From a checkpoint of a small segmentation model: norm batchnorm, 50862 training examples.
Rows from block 4, named by matrix and row number. Each number is 50 + 10 x the weight over its row's rms, rounded and kept within 0 to 99. All counts start at 0. After the name is the row's rms in percent of the matrix's.
# conv: 3x3 conv (model.enc.1.1.conv.weight, 128x128x3x3), inputs 63-69, a 3x3 kernel for each
conv.64 101:43 59 50 38 51 65 58 54 53 38 43 32 19 47 27 37 49 36 20 59 63 42 52 47 61 63 40 47 44 57 63 45 52 59 45 46 51 54 73 37 66 48 62 69 54 33 57 48 29 44 53 37 45 49 41 30 49 49 43 62 39 48 60
conv.65 099:53 43 47 64 60 48 68 55 39 52 51 50 47 26 48 48 46 45 50 47 51 52 51 42 35 20 27 50 60 49 39 46 36 31 15 37 62 46 51 46 45 47 63 50 39 50 53 68 53 61 59 42 35 33 58 53 46 43 45 40 40 51 42
conv.66 103:52 51 39 43 52 35 26 46 21 52 47 29 59 51 38 58 51 40 65 57 53 72 64 48 35 34 33 43 44 07 48 49 22 49 36 22 50 51 47 50 32 43 43 27 24 61 42 55 52 63 60 46 44 42 31 53 38 33 47 53 45 38 37
conv.67 099:43 62 62 52 61 56 41 41 62 56 45 63 22 24 53 36 39 52 73 62 56 54 44 28 50 45 51 45 52 53 57 59 48 50 63 56 65 61 51 54 52 41 66 64 64 49 63 65 40 36 36 37 42 47 40 62 59 41 59 59 38 44 60
conv.68 100:52 49 43 60 63 65 52 58 46 55 58 39 48 49 53 59 29 56 47 44 50 61 49 69 51 49 47 42 55 56 57 55 44 55 61 51 53 39 54 51 38 57 50 53 70 45 61 42 44 51 48 67 55 59 42 55 59 32 30 43 32 15 35
conv.69 101:29 38 44 56 51 51 45 36 49 64 75 63 33 31 46 55 58 43 51 59 54 53 55 52 50 45 48 55 55 61 51 42 47 41 51 52 52 71 58 53 65 47 53 55 45 53 52 44 62 52 53 50 53 60 51 53 59 43 49 52 52 45 43
conv.70 099:49 53 58 54 45 51 53 60 62 47 46 59 45 37 51 49 51 50 55 50 51 31 40 56 44 30 43 55 49 29 43 33 19 60 38 30 59 55 55 46 56 55 46 55 52 43 53 40 44 47 34 35 57 38 48 57 56 31 52 48 42 48 55
conv.71 100:51 50 51 57 42 58 45 52 54 46 60 61 62 59 66 62 54 63 37 47 48 44 25 31 60 54 55 66 58 65 51 52 66 67 65 65 50 56 69 54 44 40 59 41 31 48 59 54 44 55 50 39 65 59 74 59 51 65 57 53 61 60 53
conv.72 101:42 43 31 42 49 51 48 39 43 54 56 59 46 40 47 51 31 25 47 49 36 52 51 53 44 53 61 46 54 47 50 42 53 50 55 54 44 46 47 43 42 63 43 54 66 37 45 53 43 42 62 52 43 42 40 52 46 32 41 39 45 57 50
conv.73 099:58 52 48 47 48 60 39 46 32 42 31 56 56 36 48 50 37 45 58 56 50 51 55 33 23 02 21 53 57 58 55 48 37 53 40 29 60 44 54 62 56 33 45 69 53 40 58 38 51 65 62 37 55 49 43 47 46 48 40 39 51 45 37
conv.74 097:44 55 37 49 54 44 37 36 44 58 53 58 73 71 43 49 55 30 37 50 57 39 51 57 56 61 62 47 57 61 20 43 58 36 36 57 44 37 33 40 54 50 60 78 39 59 42 48 61 42 52 48 34 46 44 63 48 49 56 57 54 55 45
conv.75 101:54 51 51 58 64 58 50 62 58 68 54 33 46 61 46 52 60 47 42 58 62 41 30 29 65 40 42 44 56 60 37 36 40 42 53 54 56 43 77 40 48 58 51 67 56 56 53 44 52 58 61 48 47 48 34 51 50 56 67 62 59 58 43
conv.76 100:35 27 40 59 43 39 54 41 45 46 34 51 53 36 48 43 31 50 47 52 44 49 48 45 67 79 65 41 53 48 57 53 45 49 44 27 32 29 46 46 32 47 66 52 50 63 60 52 54 52 52 74 53 47 36 41 40 39 42 41 52 47 39
conv.77 099:46 37 58 46 53 78 51 67 71 52 39 39 63 34 52 64 39 58 36 49 68 34 48 62 43 52 43 54 63 58 49 50 33 27 34 53 64 45 37 44 28 59 50 54 52 26 51 52 47 58 68 39 52 58 58 60 59 48 37 35 50 43 56
conv.78 098:63 57 41 61 43 57 51 57 48 59 42 33 51 65 43 41 56 39 68 59 41 70 53 47 41 38 41 54 51 54 48 62 42 52 47 32 50 56 44 83 42 40 70 48 51 63 41 48 49 64 59 40 56 43 61 55 55 50 58 55 46 39 47
conv.79 098:40 50 38 35 44 32 48 51 38 45 48 51 51 37 59 65 51 53 57 52 65 54 41 42 47 66 44 51 51 52 42 45 33 55 56 47 44 47 43 47 52 42 36 59 49 51 47 41 47 49 46 49 55 46 51 36 49 49 42 44 47 39 50
conv.80 100:56 65 66 49 70 70 41 63 53 39 51 49 56 58 54 49 66 44 47 45 35 66 45 41 43 42 58 43 27 34 47 48 45 36 44 40 41 54 67 44 62 49 63 45 55 52 56 63 64 71 69 51 53 47 50 57 55 44 63 58 43 64 34
conv.81 101:45 43 49 51 45 37 52 57 63 51 50 52 51 25 43 63 40 43 31 31 43 46 34 56 54 61 71 35 54 69 34 47 63 39 45 55 27 41 45 30 61 44 29 61 44 34 53 54 60 73 59 49 72 51 59 52 35 44 38 32 39 45 35
conv.82 100:43 60 47 48 48 46 52 44 46 47 53 54 39 59 49 33 44 41 52 33 55 64 57 34 54 64 34 59 47 50 48 46 37 62 54 54 43 48 56 52 45 41 56 54 61 47 55 58 45 44 39 44 40 42 37 38 41 39 40 34 56 48 43
conv.83 100:46 55 41 51 48 59 37 47 62 51 26 56 52 49 46 56 57 35 52 48 59 45 54 44 51 54 50 42 50 44 43 41 37 45 51 53 48 53 40 60 50 64 43 64 46 49 56 46 51 55 49 49 48 58 41 34 46 51 19 50 54 40 45
conv.84 101:51 37 64 49 52 56 60 60 51 40 26 50 58 12 61 56 44 44 50 49 56 41 33 34 47 52 44 41 53 56 38 55 54 50 49 53 48 47 43 54 48 50 46 42 49 66 45 54 44 38 42 54 53 43 46 57 43 57 75 57 57 57 54
conv.85 101:46 56 52 47 37 39 32 44 34 42 58 55 37 19 48 63 59 34 53 51 39 59 58 47 65 63 65 40 44 46 41 44 39 48 41 42 53 44 31 54 65 52 60 51 69 42 46 48 50 50 50 62 60 59 49 40 28 30 45 44 59 46 46
conv.86 101:52 53 44 59 64 69 58 51 57 62 57 52 31 60 59 40 53 54 30 61 56 50 51 56 46 54 55 43 52 56 49 37 47 45 45 36 39 47 42 63 49 33 39 52 54 63 65 52 44 49 62 40 54 59 42 54 64 53 53 68 55 37 47
conv.87 100:45 63 68 47 58 46 43 49 47 38 61 52 50 35 50 54 47 60 51 48 50 55 32 42 60 41 34 44 46 55 53 59 60 43 54 51 51 51 32 41 64 37 52 37 48 40 24 50 43 49 60 49 59 65 49 62 58 39 42 54 47 40 55
conv.88 101:61 61 50 59 47 36 65 58 55 49 48 44 49 52 47 55 53 72 62 49 53 46 51 43 33 33 44 55 53 39 35 39 37 40 40 35 59 40 53 54 50 62 47 57 53 50 42 30 51 61 43 39 58 40 47 53 47 50 51 49 53 58 53
conv.89 100:50 45 48 49 43 54 52 42 42 27 62 44 37 60 60 42 51 50 59 71 53 62 65 49 41 41 36 53 43 38 49 39 48 59 50 44 44 46 65 38 62 55 36 53 44 44 53 44 81 87 68 54 40 43 51 56 43 31 38 28 52 41 51
conv.90 101:50 57 63 40 37 49 35 43 41 47 57 63 53 55 59 51 55 62 53 51 48 37 30 54 36 46 61 43 50 51 32 44 48 45 44 55 39 49 45 53 46 45 62 49 56 58 49 54 50 49 50 36 46 57 63 61 68 46 46 46 32 47 30
conv.91 099:46 43 40 60 52 60 37 23 28 47 43 44 43 44 40 59 73 63 48 47 48 41 52 60 56 42 31 44 52 52 36 32 38 37 47 43 41 40 42 44 46 52 58 29 38 65 59 59 58 49 51 53 48 47 49 46 42 60 49 48 50 44 30
conv.92 100:45 52 47 43 64 36 53 65 60 52 47 40 38 45 37 45 52 44 56 50 51 40 55 63 33 41 46 53 54 48 63 48 54 41 41 52 41 70 55 41 47 53 64 54 53 68 58 52 67 57 60 55 45 39 49 49 38 46 46 48 48 50 62
conv.93 100:54 48 54 48 52 56 47 60 45 61 65 49 27 37 53 59 48 52 43 53 46 36 33 45 54 57 50 51 43 32 43 44 38 49 47 45 44 29 58 33 41 67 53 58 58 74 62 43 54 51 58 48 51 36 54 47 33 35 37 40 42 41 56
conv.94 103:39 49 53 53 28 52 62 37 28 43 54 36 65 61 34 62 53 39 51 49 50 41 61 57 51 61 48 56 53 45 61 63 39 47 53 56 59 38 44 53 65 42 50 59 56 56 58 73 49 43 80 49 43 58 42 31 51 51 40 34 46 57 43
conv.95 103:73 55 36 51 54 30 54 40 37 59 37 49 51 33 50 33 35 56 61 69 56 55 40 56 45 49 48 67 51 45 61 51 27 52 37 48 45 54 42 55 44 66 41 47 41 58 57 40 62 55 38 59 51 54 52 48 53 55 53 36 46 14 26
conv.96 099:62 41 46 59 71 61 60 59 47 37 70 55 41 34 55 44 33 58 66 55 54 57 49 55 60 57 59 62 66 28 56 61 26 50 55 47 66 49 46 52 36 74 44 52 66 65 58 45 43 46 42 50 57 46 46 69 41 48 65 45 38 50 49
conv.97 101:53 49 57 65 67 52 58 32 42 60 51 55 60 45 64 62 57 56 52 57 59 40 54 48 45 31 31 43 55 47 54 52 52 44 50 47 47 45 45 42 52 41 51 39 55 31 53 52 49 57 33 36 47 48 65 63 66 55 53 53 38 38 47
conv.98 098:60 56 73 50 43 46 66 49 40 53 69 47 49 67 55 48 68 60 48 46 43 45 51 54 60 54 62 39 41 47 59 53 52 59 43 46 53 55 62 48 61 64 43 65 63 49 32 41 33 38 24 43 29 45 60 64 65 66 60 57 60 40 54
conv.99 101:44 60 52 42 58 48 45 42 44 33 55 66 60 57 49 74 60 45 44 42 32 53 66 46 42 46 40 58 31 53 38 41 50 41 57 48 35 40 50 37 56 76 46 46 48 57 58 54 67 53 37 43 56 42 57 38 55 49 59 60 41 58 55
conv.100 102:45 44 33 42 49 53 42 57 52 46 46 68 42 52 30 45 58 22 54 34 50 55 58 27 40 50 49 31 13 15 49 39 32 52 54 44 66 43 34 56 50 28 49 59 29 62 51 48 52 53 46 42 46 63 46 46 43 58 57 29 50 58 40
conv.101 098:44 55 49 38 44 58 53 60 72 43 70 41 58 64 50 53 56 34 64 48 47 70 64 50 42 62 62 21 47 63 22 53 58 47 47 42 35 58 58 49 46 43 56 49 44 50 31 43 51 52 51 52 45 43 44 52 57 46 56 73 49 47 60
conv.102 101:69 73 68 68 59 68 47 41 56 51 62 56 45 56 59 56 44 56 55 38 51 51 49 43 45 51 41 43 56 51 39 44 50 58 59 59 51 43 45 53 55 52 66 37 61 50 59 53 35 49 55 66 59 46 48 55 56 45 56 59 48 58 50
conv.103 101:44 54 56 51 57 51 46 56 32 28 64 41 51 51 50 37 48 62 49 33 49 45 41 53 60 47 33 61 38 33 51 33 20 44 14 45 45 31 55 31 44 61 31 35 46 54 58 58 68 58 57 55 64 34 51 25 38 48 40 46 36 37 56
conv.104 100:61 61 69 30 22 44 37 61 49 43 40 47 43 25 54 29 42 54 52 51 58 61 61 44 28 14 49 48 34 29 60 57 50 67 64 59 39 44 41 54 69 27 57 49 37 63 65 71 48 49 71 51 56 58 51 37 54 40 48 53 47 49 54
conv.105 100:53 67 51 43 57 47 75 56 57 61 51 34 51 45 58 61 44 54 45 56 74 45 59 70 31 31 36 43 57 57 55 59 52 24 31 32 41 44 30 41 50 31 54 56 43 57 36 65 46 61 87 49 31 56 60 58 69 57 27 43 25 22 42
conv.106 102:50 56 25 52 73 38 55 49 37 39 56 35 14 54 57 46 55 42 45 57 46 52 60 42 47 40 46 64 72 49 63 61 55 54 49 47 49 44 35 28 41 41 43 38 38 34 66 54 68 87 51 52 43 42 42 32 29 56 33 36 55 50 50
conv.107 102:43 52 50 57 65 67 53 64 52 46 40 57 61 50 56 52 53 54 48 76 64 55 59 50 56 57 55 46 43 36 48 53 51 45 54 62 60 64 70 56 50 54 66 40 32 48 56 46 50 60 55 52 47 54 41 39 48 50 59 65 55 69 59
conv.108 098:42 22 56 56 37 42 42 47 38 55 41 56 34 42 49 48 61 60 40 58 57 64 69 64 48 52 38 40 22 30 49 38 38 47 45 40 38 62 72 36 66 44 44 57 44 33 46 36 51 58 49 49 50 35 44 31 42 32 22 40 32 33 44
conv.109 101:44 45 45 52 50 62 54 43 44 59 54 55 44 33 44 60 58 50 59 48 59 57 35 44 54 71 61 40 46 56 49 44 50 53 56 60 46 51 55 53 48 37 57 53 43 43 53 56 48 46 51 39 41 42 37 39 40 37 47 51 39 55 61
conv.110 098:41 46 70 49 33 69 51 51 65 49 52 44 64 61 55 54 52 50 45 74 44 43 55 41 40 42 30 46 42 45 47 70 49 43 44 40 54 35 37 53 58 37 41 33 33 34 51 48 37 84 63 35 48 37 42 35 52 60 56 36 53 46 29
conv.111 099:49 57 42 59 43 37 59 53 68 48 64 52 47 49 64 55 58 56 45 43 42 51 40 40 33 46 54 44 57 64 60 58 49 50 60 46 39 51 52 59 57 24 51 53 50 53 64 52 72 60 60 54 62 66 44 49 50 29 35 47 32 46 48
conv.112 100:41 45 66 42 49 52 54 52 52 39 36 57 46 61 53 44 42 40 58 61 66 58 49 68 42 30 56 45 37 38 55 46 52 68 56 53 57 40 45 56 53 45 44 77 61 51 48 21 65 72 59 54 42 59 45 51 58 55 49 60 67 58 64
conv.113 099:55 59 56 28 41 33 31 41 53 40 55 31 47 65 53 54 41 50 60 60 60 34 52 51 33 51 39 55 44 49 59 49 49 66 65 57 43 34 23 45 53 56 52 63 53 53 53 51 47 45 36 51 70 50 47 59 47 51 57 56 56 50 52
conv.114 101:34 46 53 41 48 56 40 34 32 55 52 41 63 53 43 53 53 53 56 48 47 54 45 46 69 67 49 55 62 49 53 53 38 53 65 60 58 51 43 82 54 48 65 64 47 50 58 56 48 47 40 29 32 46 41 24 36 56 46 41 69 54 59